{"num_classes": [200, 9, 3], "norm": "rmsnorm", "activation": "relu", "head_dim": 16, "experts_per_token": 2, "mixing": "mixup", "momentum": 0.95, "warmup_steps": 3040}
Rows from block 2 of a small sound classifier, named by matrix and row number. Rows with one number within an expert belong to one neuron, the router's apart. Each number is 128 + 32 x the weight over its row's rms, rounded and kept within 0 to 255. All counts start at 0. After the name is the row's rms in percent of the matrix's.
Before each expert's rows are labels from the 100 clips, of 14848, where the router gives the expert most weight on average: "lies over" is the class under the peak. Only what is clearly more common there than usual is listed. The data: songs of 200 made-up bird species, synthesised, often over outdoor noise.
# router: router (model.blocks.2.mlp.router.weight, 16x96, trained with AdamW), inputs 0-95
# up: expert up (model.blocks.2.mlp.up, 16x192x96), inputs 0-95
# down: expert down (model.blocks.2.mlp.down, 16x96x192, transposed), outputs 0-95

# expert 7
lies over: arch
router.7 098 [155 191 104 183 130 108 101 210 138 104 168 151 100 134 158 107  86  98 109 100 113 121 109 156 137 145 189 106 146 108 100 153 147  93 111 150 122 172 107 143 151 150 105 166 144 114 138  71 183 160 123  91 122 131  68 102 117 154 101 178 189 126 108 137 106 154 141 122 141 121 157 145 101 105 185 142 172 141  97 197 126 108 182  85 150 159 145 150 116 152 183 115 146 184 131 201]
up.16 097 [158 103 155 152 149 138 143  52  65 108  72  93  74 101  99  84 116 156 166  84 111 149 127 135 145 160  88 107 181 151 126 123 155 158 170  94 142 146 102 140 121 127 144 144  97 131 102  74 140 126 180 163 165 127 133 100 132 133 106 147  99 212 119 128  94 143 156 174 111 173 122 108 142 165 112  90 110 113 133  66 188 102 177 104 160 110  83 138 140 188  82 103 146 101 179 107]
down.16 096 [124 143 101 118  74 124 153 118 137 175 179 106 145 146 154 140 171 112 133  99 164 106 129 128  92  64  73 175  62 152 118 131 149  85 154 101 101 123 154 108 159 148 105  87 132 133 131 162 122 121 146  69  74  85  70 140  78  63 133 101 167  77 175 167 122 131  99  72  72 129 169 132  73 115 140 100 160 128 124 107  63 149 106 139 113 160 117 140 157 123 133 174 134 141 132  63]
up.17 111 [204 145  83  62 171 177  97 110 123  90 154  39 139 121 152 117 117 162  69 149 131 150 116 173 125 134  53 119 168 139 146  78 131 195 136 175 160  81 135 159 112 128 123 101 115 139  91 132 155 178  83 132  95  97 117 124 151 138 154 119 111 117 147 148 133 180 173 197 136 105 112 108 111 117  56 152  98 146 124 114  95 136 132 148  88 163  91 152 136 133 109 146  87 141 133 136]
down.17 111 [ 54 100 123  76  65  39 171  93 162 211 131 152  94 148 139 119 132 121 104 119  99 100 130 108 111 135 114 140 150 138 128 170 135 125  97 104 109 188  86 110  98 127 167 199 132 147 137 145 153 148  99 171 132 168 178  92 139  85 102 109 119 105 172 135 119 104 112 103 109 111 161 145 122 148 144 108 156 128  87 163 187 131 123 123 128 112 159 101 134  86 135 185 188 148  64 100]
up.18 103 [110 138 175 132 176 120 144 151  90 128 215 146 205 161  89 148  97 156  93 161 149 107 144 160 143 141 113 118 109 189  99  95 126 137 105 183 140 129 133  96 153 140 125 131 131 147 165 163 136 128 172  97 129 134 148  97 160 113 128 165  89 102 174 139 181 134  81 161  90 179 152 121  72 124 133 114  91 116 158 124  87 149 132 132 162  82  99 155 197 106  56 114 119 143  51  94]
down.18 104 [103 115  73  85 133 110 133 116 122 103 188  70  98 139  87 152 138 115 108 137 116 148  94 145 166 152 101 127 165 119 120  86 121 146 147 125 125 139 147 109 151 128 126 220 115 119 100 154  89 155  73 152 145 153 146 161  98  70  96  96 135 128 127 150 163 141 108 108 139 158  87  87 107  96 135 131  61  93 137 144 160 117  91  58 114  75 120  50 107 100 128 127 193 114 143 222]
up.19 105 [177 149 112 137  82 146 123  60 131  78 165 175 164 223 114 153  93  86 113 145 120 142 119 146  79  73  97 130  79 112 135 107 133 121 121 148 148 123 128  97 114 106 169 132 151  64 179 151 109  96 172 131 131 103 167 155 140 119 133 118 143 139 110  70  65  78 113 142 134 122 126 148 126 118  98 154 143 139 107 192 140 173  50 124 106  93 103 191 145  80 137 171 101 152 127 131]
down.19 101 [162 115 116  58 112  82 126 116  99 175 152 161 117 121 192 138 220 136 118 145 106  97 119 189 165 152 122 143 196 167 135 160 115 147 152  94 159 104 124 167 161 114 143 141 102 129 143 120 140 164  23 142 149 124 118 164 150 171 107 143 108 140 163 144 151 132 119 137 162 190 105 126 167 122  87 179 141 158 120 145 142 129  51  73 173 134 107 172  94 106 111 136 128 121 126 122]
up.20 077 [ 97  93 185 138  88 152 111 101 152  99 112 177  62 180  71  54 151 169 111 113  98 129 141 129 163 171 151 111  45 145  86 174 160 154 130 144 137 131 158  91 107 115 127 188 129  94 138 157 161 121 145  67 214 193 150 124 111 138 108 144 161  99 129 127 118 128 130 157 135 114 151 177 123 154  95 151  90 140 134  92 105 147 140 163 153 119 122 124 103 126  92 160 120 132 198 128]
down.20 068 [154 141 110 160 152 135 102 150 106 144 108 125 155 159 172 144 135 114 166 127 180 116 175 131 131  76 108 134  95  97  87 127 145 172  88 128 120 162 113 131 110 196 123  60  80 157  97 146 150 109 138 114  94 166 130 121 139 140 134 177 141  98 112 119  81  91 131  59 102 138 110 141 117 138  99  88 190 100  83 177 139 181 107 149 110 134  71 176  39 151 214 142 103 118 141 122]
up.21 109 [165 124 202 186  92  70 148  95 121 139 124  64 106  80 162 128 150 112 115 103 156 126 134 121 181 152 149 146 158 140 102  70 109 200  90 127  91 123  96 161 125 152  76 164 110 118 126 151 115 100  81 102  97 102 138 175 146 166  87 102  91  95 149 100 101 135 151 135 183 139 212 158 123 123 109  90 157  92 162 118 102 105 125 175 109 109 149  94 142 121  72 150 102 143  86 109]
down.21 106 [103 137 112 162 136 133 127 172 101 123  98 148 113 160 146 116 170 184 154  77 127 129 157 105 135 160 111 110  89 150 125 159 159  98 194 151 157  84  62 158 111  58 126  99 167 148 125 138 146 157 157 166 107 202  98 141 130  90 158 219  96 150 162 110 186 114 160 153 121 110 142 142 122 140  69 199 130 169  73  90 137 132 121 149 101 138 113  98 167 134 134 118 172 136  81 141]
up.22 104 [ 89  60  53 138  84 107 150 181 112 124  66  73 136  90 113 121 133 138 148 152 173  93 142 118 166 158  90 115  57 116 117 163 162 146  87 104 161  84 130 165 154 152 139 150 161 139 186  60 156  70 136 142 139 150 108 150 121 126 163 177 115 102  91  85  83 125 132 139 118 113 116 142 119 164 134 151  90 161 134 140 132 138 108 167 120 214 138 135  78 178 113 146 137 136 142 158]
down.22 108 [139 135 164 183 182 187  99 106  53 125 113 184  66 157  96 137  90 145 149 135 153 165 103 163  98 118 109 130 105 137  78 117 119  88 111 133  95 184 143 129 153 166 130 127 124 145 134 147  67 115 112 115 155 114  46 124 158 155 133  67 174  93 128 163 153 115  88 113 123  88 111 149 156 135 150 107 147 131 161  96 131 128 110 148  76 117 163 136  93  89  69 116  74  79  71 109]
up.23 091 [139  76 120  69  72 148 148 107  76 118 120  97 121  67  81 130 174  94 136 182 169 125 189 138 109 100 134 198 137 149 187 138 112 119 144 127 127  94 133 124 122 162 110 125 101 140 121 106 138 106  71  93  92 163 183 143 183 108 153 187 156  95 143 121 121 122 106 118 165 120  91 138 179 101  95 193 105 152 127 171  94  78 136 130 165 128 162 121 124 120 148 123 115 195 107 186]
down.23 089 [121 118 127 135 117 130 168 142 164 138 163 121 118 143 173 106 147 119 133  50 107  86 153 102 145 128 168  46 145 164 120 148 114  97 145 107 131 117 102 103 145 155 124 181 122  73 123 137 136 145 104 180 170 171 118 128 163 171 132  53 201 113 175 176 121 146 168 117 108 191 113 113 118 154 155 153 128  67  90 110 164 164 133  71 131 127 156 127 145  87  86 131  75  88 191 135]

# expert 8
lies over: no call
router.8 128 [ 85 142 126 117 132 127 145 142 165 160 114 133 126 199 130 122  92  72 108 177 132 172 180  72 111 144 171 151 136  98 117 162 109  93 138 146 178 146 199 128  98  44  51 128 111 103 115 145 109  82 179 128 157 158 174 124 116 102 158 155 123 100 177  73 109 127 138 149 123  92 130  82 136 157 144 143  98 102 113  36 140 123 127 128 181  70 146 128 158 105 127 118 133 141 149 125]
up.0 093 [173 119 183 127 125 179  44 167 137 123  87 115  83 112 108 132 118 166 108 147 181 137 126 179 125  96 157 168 111  68 160 127 163 120 149 105 142 155  98 144 124 186 144 126 109 141 120 131  79 171 103 117  56 121 104 132 159 127  88 134 167 136 144 228 212 137 119 147 156 135 115  98 105  81 118 148 120  88  99 122 143  86 153 101 111 182 105 119 140 125 101 160 127 181 150 130]
down.0 101 [117 175 133 158 157 128 151 131  84 139 138 107 197 154 159 172 101 134  95 177 142 155 122  95 122 135 115 129  48 100 102  99 144 109  62 101 165 153 131 119 164 117 153 127 149  87  96 115 157 107 104 108 146  72 150  97 130 112  79 166 132 155 125  38 142 129 145 136 223 167  96 140 140  80  84 128  99  89 202 101 106 130 151 136 102 153 183 154 117 128 112 143 121  89 110 107]
up.1 184 [117 172 193 141 149 154 185 130 126 120 178 146 136 100 117 167 170  89  99 115 112 121 128 104  84 127 193 114  53 139 110 173  90 151 106 123 173 139 177 116 122 115 179 139 120 153 138 130  84 124 142 170 130 124 145 117 151 129 107 160 114  96  66 142 118 121 146 123 136  97 153 110 131 203  68 127 132 172 140 164 138 136 125  36 119 136 144  95 166 165  41 157 175 139 144  94]
down.1 205 [115  72 134 116 101 105  99 124  96 151 144 127 145 180 177  82  85 172 111 123  84 107 187 111 174 183  94 202 199 148 145  72 120 110  94 111 131 109 122 126 167 123 128  82 135 103  73 102 106 125  91  83  88 134 136 130 153 118 151 151 151 130 182 110 156 129 109 145  93 179 130 143 169 131 163 129 145  75  93 100 135  94 121 135 118  78 178 153  73  89 181 158 104 155  99 122]
up.2 125 [106 138 133  67 131 180 159 110  62 114 137 108 151 141 140 130 166 176 142 107 100 166 101 137 135 166 147 218 109 198  96 116  85  60 107  99  86 150  91 126 126 137 146  97 117 107  93 159 119 117 164 150 163 122 160 124 143 185 102 122 161 104 136 159 151 180 145 212  79 143 147 113  77 107 134 114 117  92 123  97 159 158 118 145 110 131 159 142 125  74 127 116 120 169  55 113]
down.2 134 [116 148  76 161 145  84 156 161 155 145 109 149 112  58  87  80 150 120 130 119 180 103 111 134  89  94 132 104  81 179 124 130 181 180 187 156 126 125 180 142 114 133 121 172  82 149 159 203 138 149 132 124 123 144 141 138  94  99 159 102 148 127  82 136 100 144 169  90 150  96 145 145 163 130  78 131 105 173 149  90  51 147 135 123 130 164  99 160  83 185  85 106 111 111 166 165]
up.3 044 [ 99 151  87 122 146 134  75 173 116 137 145 128  60 142  69 154 156  74 118 137 101  61 117 109 166 116 136  78 132 101 100 125  78  62 172 122 116 130 136  89  85 188 119 158 132  88 101 137 118 143 104 132 119  88  89 146 128  59 117 157  97 132  74 108 132 116 100 111 181 116 144 156 155 114 146 159  77 135 118 126 158 126 113  61 136 103 138 195 206  98 126 104 121 122 129 178]
down.3 043 [117 119 153 126 100  70 166  93  89  91 151 136 145  68 152 103  64 121 126 116 121 113 108 144 117 154 171 173 148 157 115 104  72 122 131 151 180 103 149  98 155 169 111 193 133 217 158 148 161 141  73 181 156 140 132 184 177 163 131 104 146  99 111 168 154  90  98 133 143 142 121 147 118 134 132 125  91 122 169  76 103 148 188  99 153 150 109 164  55 153 116 157 122 134 172 115]
up.4 130 [146 153  92 131 131  84 174  58 134  88  97  56  85 153  82 121 124 134 138 203 107  52 141 137 154  93 194 147 105 141 145 115 194 121 139  88 117 154 177 107 109  94 127 129 108 155 175 182 165 147 118 125 113  84 165 132 105 135 145 104 140  88 145  69 103 113 121 141  96 117  78 136 109 151 136 114 184 136 178 124 123 131 140 103 156 194 137 170  69 135 117 118 121 139  97 104]
down.4 121 [167 104 172 118 146 121  94 150 124 138 125 185 174 154 142  78 128 156  77  94 114 104 119 143 157 115  79 130 139  80 129 181  88 152 150  85 132  95 126 113 126 100 148 157 127 102  98  94  96  82 213 139  96 176 159 139  90 116  80 124 146 137  82 136  93 140 139 136 116 119 164 153 156 155 112 122 129  99 181 155 147 120 158 165  75  93 154  89 184 128 179 133 166 177  76 203]
up.5 036 [122 105 108 112 140 133 120 140 119 115 117 171 125 175 117 103 186 134 176 102 131 119  69 122 146 158  81 122  96 180 133 107  57 105 173 136 134 117 161 135  87 157 146 127 196 154  68  92  79  78 163 117  82 159 156 126 140  61 118 125 185 162 138 113 173 156 139 171 156 109 108 124  71 141 161 128 131 133  96 178 137 122 128 134  80  98  91 102 106  83  62 179 135 121  80 145]
down.5 038 [ 76 168  78 138 117 163 123 119 110 129 100 102 131  92 143 167 113 146 149 138 163 162 133 109 147 108 130  82 186 115 132 105 165  97 142 179  99  98 128  84 145 134 181  66 127 125 148 116 176 190 108 161 173 130  77 130 207 167 191 151  94  86 129  91 147 115 122 102 124 143  78 117 106  33 130 172 180 138 156 118 117 118 100 114 159 142 139 128 113 177  83 145 133  83 141 139]
up.6 094 [165 127 127 118 133 142 128  90 160 162 143 136 154 170 118  86 197 189 167  77 181 145  90 114 138 109 168 137 111 111  63 112 126 158 152 116 137 139 103 154 129 127 102 142 174 134 160 158 115 105 158 105 136 131  97 115 119 189 108 147 144  88 133  87 208 151 125  28  38 142 134 177  84 126 101  66 122 112 137  78 157 118 124 127 112 131 124 101 119 105  88  99 126 128 173 144]
down.6 095 [ 59 121 129  94 154 106 137 209 162 132 134  88 107  92 144 212  88 116 119 127 133 154 119 114 117 101 130 133 179 138 139  90 104 108 154 125 145 116 116 132 135 114 161 148 167  83 127 118 152 148 112 100 119  99 112 192 140 138 140  89 134 145 138 156 123 123 139 191 252 142  73  73 105  78 115 152 154 100  95 114 103 168 134 112 138  87 168  97  82 170 114 153  94 101 142 154]
up.7 092 [135 169 154 140 184 120 101 111  90 103 101 131 126 134  73 138 102  97 172  94 160 101 154 110 171  95 164 130 166 112  92 153 119 133 105  97 146 119 143 147 116 196 162 177 136 122  93 122 128 103 176  71 106  74 186  92 113  91 119 106 125 127 116 130 115  98  99  89 162 178 159 196  63  99  81  95 117 148 147 149 104 148  98 162 163 134  69  98 140 208 106 135  84 147 157 144]
down.7 087 [113 100 133 150 179 191  90 180 127 149 100 112  81 158 156 131 133 138 140  90 162 105  48 107  95  98  68 156  91 122 151  90 125 121 122 150 176 121  87 131 144 139 145  53 177  94 125  83 127 165  54 164 170 171 101 133 117 171 139 108  99 118 126 140 131 168 156 168 123  97 124 111 159  83 132 109 159 141 117 142  93 123 121 166  87 131  96 112  87 164 141 173 162 103 161  64]

# expert 14
lies over: steady whistle
router.14 095 [133 124 127 144 170 147  78 133 135  97 140 113  92 103 164  91 223 139 146 132  50  92 115 152 141 119 133 136 112  76 147  91 104  93 147 145 102 113  90 120 118 111 152 146 123 154  96 119 147  44 154 126  97  83 209  96  91 103 117 138 106 170 115 146 119  91 107 126 144  70 107  79 129 141 150 163 156 133 159 149 171 140 180  98 105 179 134 145 161 136 116 154  94 151 173 205]
up.1 122 [144 126 102 140 135 153 120 149 107 186 102 137 114 117  96 135 119 146 112  98 164 150 144 128 148  85 116 130 162  66  46 113  62 116 158 137 131  69 200  73 130 159 166 162 141 159 101 166 141 120 126 187 153 134 113  85 104 106  88  33  93 119  92 118 142 147 152 133 134 160 133  80 126 187 101 165 128  71  75  92 168 129 104 159 109 141 131 125 158 157 120 135 113 109  76 158]
down.1 121 [175 159 122  62  88 107 110 124 173 109  58 165  91 111  91 141 106 123 114 125 147 133 156 121 128 128 109 142 171  91 122 133 121 125 114 116 133 163 132  78 128 200 129 154 135 121 131  83 173 138 109  44 130 170 145 162 161 115 123 198 170 140 193 117 115  96 113 114 115  87 145 130 125  67 111  70 185 149 102 124  87  59 153 107 135  76 141 146  96 128 159 177 125 122  88 164]
up.2 119 [126 108 132 146 118 170 155 134 124  90 112 197 173 102 142  86 127 129 145 135 157 158 120 109 109 142 107 156 127 105 135 189 145 171 136 133 161  85 119 113  57 127  42 116 129  89  94 156 155 110  98 175 142 118 122 117 158 131 116 119 137 126 222 109 119 132  67 113 118 133 111  89 125 147 224 125 168 150 140 130 203 136 141 161 175 121  89  78 127 101 107 103 123  78 185 126]
down.2 105 [118 130 161 100 196  80 138 179 106 124 152  97 194 177 144  84 210 150 121 115 142 116 118 219 155 133 160 138 107  90 130 114  96 146 153 135  94 180 125 139 150 105  92 116 133 118 139 115  83  88 122  50 147 118  86 115  72 133  94  97 147 150 149 102 103 141 140  79 130  91  89 148 134 136 126 120 113 116 126  88 150 156 196  74 131 149 179 128 125 195 135 124 116 160 126 158]
up.3 091 [151 160 108 108 114 133 204 157  77 146 164 139 104 168 100 101  77 152 176 113 134 111  78 112 126 126 118 109 103  84  93  97 155 136 121  70 142 133  99  74 110 128 130 154 100 129 148 113 101 105 133  47  85 102 127 106 135 129 163 155  66 115 110 102 139 155 162  81 154 133  64 103  72 167  74 157 141 111 121 192  90 128 103 129 103 137 123 156  75  94  85  75 186 105 136 127]
down.3 088 [143 100 131 123 110 148 148 163 107 111 100 166 194 113 105 104 105  84 151 106 153 145 105  67 167 171  90  63 141 138 146 121 137  93 104 137 189 171 162 133  93 154 136 112 146 101 158 137  43 103 102 151 158 191 165  98 104 152  96  99 137 141 213 117 111 139 176 168  84 116 132 122  87 131 103  99  83 111 176 135 121 148 173 110 100 157 177 109 127 161  95 174 162 166 137 122]
up.4 100 [131  83 124 148 141 136  98 125  65  92 110 133 110 130 141 116 112 117  54 149 121 131  89 127 136  91 126 101 108 148 156  91 120 152   0  97 150 152  99 149 117 116 134  90 110 145  77 143 139  90 153 233 174 156  88 108 126 136 156  99 151 152 110 149 111 181 132 118 120 120 115 105 145 128 169 139 157 112 158 190  90 113 126 134 157  88 112  95 159 185 108  60 132 116 127 108]
down.4 101 [136 140 162 157 163 151 106  99 169 124 150 112 118 141 134 107 193 108 124 113 148  85 128  95 166 134 162 138  90  82 138  94 143 183 160 106 161  90 165 125 131 143 117  59 178  91 118 135 112 164  47 135 132 147 108 107 131 147 169 153 126 121 162 133 127 132 202 128  84 149 107 152 110 102 129 180  54 127 149  54 116 161 145 138 100 141 130 121 137 192  95 101  28 129 112 134]
up.5 123 [128  70 151 163  88 148  96 114 173  95 158 181  75  94 125 175 152 170 151 107 105 110 123 156  98 180 148 141  78 174 149 103 187  87 122 137 102 141 128 117 114 116 145 147 126 115 168  85 123 225  89  94 118 157 125 177 179 178 139 156 180 121 127 147 100 190 143 169 141 162 103 133 140  91  88 146  98  89 154 112 119 161 121 115 128 147 129  89  70 137  92 117 146  93 121  87]
down.5 105 [109 133 136 127 158  77 159 106  54  81  91 121 145 167 171 137 137 105 117 143 102  99 153 168 122 110  65 107 142  98 102 125 124 152 131 130 100  78 128 119 143  89 133  90 185 165  77 112 154 172  82  99 112  78 103 157 111  73 118 107 109  63 125 151 157 134  69  63  89 117 157 144 158 163 173 117 120  82 126 180 115 118 103 178 115 101 115 145 102  88 194 111 141  81 122 150]
up.6 034 [132 148 142 121  98 145 136 164 115 132 133 186 195  72 111 197 122 148 110 216 169 163  80 168  57 110 115 100  75 108 122 130  95 100 119  94 153 111 113 171 114 154 112 152  63  93  77 120 119 160 128  97 159 158 147  93  91  92 154 110 176 136  84  89 121 115 103 106 111 171  90 112 146  94  91 182 113  85 134 120 110 115 109 131 112  86 113 125 146 173 107 162  99 121 167 109]
down.6 033 [195 147 146 130 107 150  88  89 123 149 169 174  83 141 125 105 126 166 131  88 105 145 153 104 138 105 110 110 168 149 166 167 137 120 147 177 246 103 151 154 150 110 111 154 185 112 174  96 194  66  96 123  97  81 125 140 145  93 134  93 120 118 147 180 112 151 156 154  72  80 152 149 148 159 135 165  73 117 101 119 111 119  94 171 104 118 145 147 134  94 120 112 113 181 145 125]
up.7 090 [149  71 170  96 106 108 165 132 149 163 167  88 161 128 117  86 168 127 117 158 151 143 161  93 154 141 134  73 178 113  99 175  71 106  79 128 101 151 148 123 134 140 159 150 116 130 133 127  91  95 135 118 157  72 143 196 128 104 107 111 164 146 200 101 137 182  63 129 193  81 148 104 150 150 149 134 129  59  86 183 100 129 115 127 139 166 173 103 148 155 153 116 107 138 152 181]
down.7 089 [196 107 130 123 119  77  95  81  95 134 110  75 106 146 104 188  93 182  81  58 122  72 121 140 134 160 153 163 141 187 130 122 172 131 117  98 107  88  59  95 144  74 124 148 131 131 118 149 116 122 104  69 160 140 126 104 121 111 110 157  91 101 100  60  76 121 118 120 124 118 103 158 147 149  72 148 126 137 115 117  68 111 159 158 127 130 137 133 159 169 157 135 166 127 197  86]
up.8 116 [174 119 133 110  93  44 157 127 109 164 165 171 156 135  73 106  85 106 118 141 118 159 175 119 138 101 177 102 153 146  69 153  95 144 128  83  87 185  84 128 139 132  59  94 108 151 162 118 156 131 144 192 115 125  51  72 134 112 140 134  86 115 140  82 134 140  86 108 117 133 178 100 160 190 115 123 159 157 137 119 118 151 134 188 142 152 109 104 112 136 112 115 177 153  86 149]
down.8 110 [158 115  53 101 137 121 157 140 151 149  53 108 113 108 176 181 134 124 121 173 113 115 113 179  68 191  74 157 170 100 128 124 169 115 121 131 115 129 169 120  76 123 165 130 126 107 121 139 118 101 178  96 123 196 138 158  81 120 126 154 114 125 164 136  88 141 112 105 151 109 124 150  91  57 154 128 113 168 124 176 165 114  72 120  87 100 126 154 165 121 184  98 141 149 151  57]

# expert 9
lies over: harsh note
router.9 089 [ 74 148  88 155 160 109  59 204 193  79 135 168 134 135 116 128  69  81  85 118  99  85 144 167 137 120 169 131 144 168 164 189 162 166 132 112 125 142 134 192  85 139 107 133  87 142 106  93  98  77 120 198 139 137  88  86 124 106 101 164 149 132 108 116 133 126 169  79 116 146 143 170 140 148 135 131 138 181  97 163 166 135 165 150 124 134 125 116 141  87 170 100 130 139  79 128]
up.0 092 [103 113 126 129  91 167 149 156  95 162  97  85 108 109 134 133 166 112 122 160 128 138 119 121  73 166 157 145 121 132 149 158 126  68 132 143  95 125 179 130 113 110 133 120 160 171 133 149  29 199 150  79 152 146 145 177 128 126  70 103 122 138 168 165  80 127  72 103  96 160 176 156 123  75 124  93 133 128  99 175 152 135 200 103 196 174 102 115 121 144 151 121 134 138  63 125]
down.0 090 [ 96 153  98 173 135 164  90 137 140 144 169 172 137 167 158 148 127 155 146  96  92 105 159 102 116  83 110 127 137 149 106 140 110 161 131  92  92 153 150 136  76 129 131 134 139 158 100 110 201  62 147 191  82  98  67  82 165  66 132 133 116 123 135  98 145 135 142 117  76 139  84  51 121 175  89 167  84 107 143  74 128 158 125 171 139 120 110 138 138 134  61  71  90 117 136 150]
up.1 120 [127 135 220  88 145 137 135  83 164 144  97  93 122 116 114 150 131 131 195 145 130 155  84  64 106 153 172 124 140 108  60  90 189 150  93 116 161 144  82 142 104 125 179 141 148 123 173  72 174 176 136 161 180 129 153 149 119 111 154 107 106 132 144 170 128 114 170 138 166 114  83 183 120  92 117  68 121 101 127 138 164 110 198 104 134 111 126 156  86 153 158 137 118 105 117  91]
down.1 118 [117 164 186 152 119 174 205 139 136 132 142  69  73 113 181 119  74 132 102  87 158 131 114  99  70 118 120  99 105 140 167 150  76  80  98 115 113 146 131 110 119 148 145 146 129  72 135 178 119 138 101  76 121 120 139 104 194 140 145  80 113  98 122 139 119 159 131 115 154 105  98 129 180 170 162 139 113 107  70 177 137 169 168 143 152 140 158  69 123 111 166 172  91 133 105 193]
up.2 110 [ 97 118  57 113 103 103  75 137 105  83 107 112 115 158 109 114 161 176 209 166 168 102 120 142 131 133 134  69 121 139  89 100 166 107 105 134 131 134 118 115 183 136 125  66 172  66 135 138 141 172  99 103  94 117 202  54 114 130  33 114  92 108 132 170 164 127  94 166 112 116 140 113 110 101 104 123 142 136 129  97 132 176 156 148 117  95  96 127 143 110 131 157 103 165 155 163]
down.2 105 [175 173 140 164  84 152 143 136 175 101 113  69 144 152 111 131  67 103  99 167 148  92 136 105 135 120 140 222 113 123 108 126 117 131  99 113 123  98 137 100 103 109 120 100 102 185 131 187 141 132 141 165 128 152 102 110 140 167 150  92 178 225 128 154 123 101  88  82  72  96 109 150 116 126 134 121 173 100 124  60 112 105 124 114 135 118 127  84 107 209  70 135 115 117 130 102]
up.3 047 [125  70  95 131 100 109 203 126 121  98 140 148 118 143  97  92 124 109  78 151 103 176 143  78  35 145  95 107 159 195 162 139 165  83 104 131  84 142 124 148 160 124 144 155 118 106 110 103 130 149 182 131 116 149 134 123 108 170 113 143  66 155 140  90 124 129 129 123 132 113 121 141 157  93  67  92  99 168  77 109 142  84 140 150 180 141 163  75  84 152  83 109 125  49 138 142]
down.3 047 [150 138 122 109 147 143  89 169 105 119 180 127 183 175 166  89 144 147 137 109 139  75  85 116 195  99  98  83 130 177 154 108 115 134  71 139 128  95  98 129 145 152 180 118 137 189  96 145 148  69  92  96 185  67 161 128 115 112 133 154 200 185 146 126  92  94 146  93 122 151 140 133 117  72 123 127  91 154 111  91 171  98  83 126 104 109  97 138 178 131  81 112 126 169 141 141]
up.4 101 [171 151 112 193  79 112 122 116  56 108  98 113 161  92 171 153 123 131 105 118  87 119 121  75 161 117 151 126 120 198 124  86 112 150 142 118 133 127 117  67 146 152  85 139 124  95  68 129  65 152 118 148 129 174 179 119 134 192 109 174 120  93 122 100 103 132  98 154 141  92  88 168 124  89 128 159 157  83 145 149 104 127  97 135 154 119  66  38 143 148 116 125 155 138 184 139]
down.4 107 [111 134 198 142 136 176 160 138 172 121 130 147 126 159  98 121 148 111 137 127 108 137  88 107 143 207 133 117 113 170 112 146 113 142 160 161 151 116 129 115 178  90  97 105 118 119 120 143 236 167 127 128  51 126 146 104 149 162 145 106  80 132 146 130 135 125 162 136 151 105 130  62  63 132 105 125 165  51  77 108 131  90 119 121 133 112 162 132 117 107 117  93  52  79  88 169]
up.5 094 [146 147 159  80  44 109 152 124 116 105 205 137 136 127 186 188 112  87 186 128 144 154 189 139 128  86 130 120 110 106 106  98  88  98 134 130 157 104 116  93 119 116 106  94 172 118 144  91 147 126 181 171 140 129 128 173 110 101 149 129 123 108  98  37 105 129 138 150  72 191 180 159 103 126 133 133 130 148 138 105 141 157 131 134 153 154 112  92 120 124 101 108  68 200  86 141]
down.5 095 [127 124 119 158 188 112 111 114  85 123  88  87  76 172 103 111 168 169 166 136  90  41 101 158 158 149 108 128  93 145  80 141  50 161 130 162  90 157 156 161 120 157 156 158  86 136 135 156 136 150  91 139  86 158 112 113 144 187  92  99 159 151 165 140 112 194 133 122 169 104 147  85 130 147 108 147  57 148 126 147 122 119 135 177 127  75 137 166 159 160 161 124 179 134 104 122]
up.6 090 [123 207 215  79 101 142  95 150 156 173  79 110 160 136 166 151 190  94 129 153 155  61  72 125 136 152 116 146 163 103 122  94 173  96 108 136 147 112 175 154 137 130  98 103 144 100  74 138 111 175 114 106 123 129 109  98 149 177 161 110 129 136 130 141 100 127 125 171 126 101 183 138 104  98  75 143 160  99 185 187 127 111 128 148 167  88 147 122 142 171  79 171 122 131 163 130]
down.6 095 [125  43 108 118 138 144 135  60 110  84 124  92 170 173 133 133 134 159 102 156 154 132 125 169  87 126 111  86 159 147 137 162 124 179 139  61 120 156 151 142 105 157 101 109 117 156 109 158 137 137  92 116 173 161 144 122  87 144 115 144  90 117 145 112 103 117 191 118 150 187  66  37 162 107 133 149 173 115  99  97  99 170 176 171 105 143 130 136  94 105  67  90 118  88 161 126]
up.7 098 [123  93 123  92  89 105 109 183 100 153 138  95 152 140 134 108 149 137 180 139 136 153 143 122 139 116 140  70 141 126 139  75 131 156 108  82  85 150 115  84 202  85 122  53  97 174 126 118  71 111 108  99 148 163 131 115 120 141 115  96 116  66 139 134 186 106 108 176 183 161 148 139 167 154 171  82 113 153  86 151  60 101 117  71  89 108 210 119 144 138 114 132 108 134 130 114]
down.7 091 [166 126 124 110 150 153 137 106 114  52  51 153 148 104 141 153  87 158 125 165 168 108 125 117 109 133  76 124 153 158 159  98  72 135 104 158 192  95 122 178  72  92 136 109  93 162 152 129 161  92 120 114 167  83  89 123 111  94 103 151 146 143  58 120  89  90 132 120 105 170 117  68 120  59 113 147 114 196 170  77 121 145 144 111 110 166  88 133 101 125 145 134  97 124 171 142]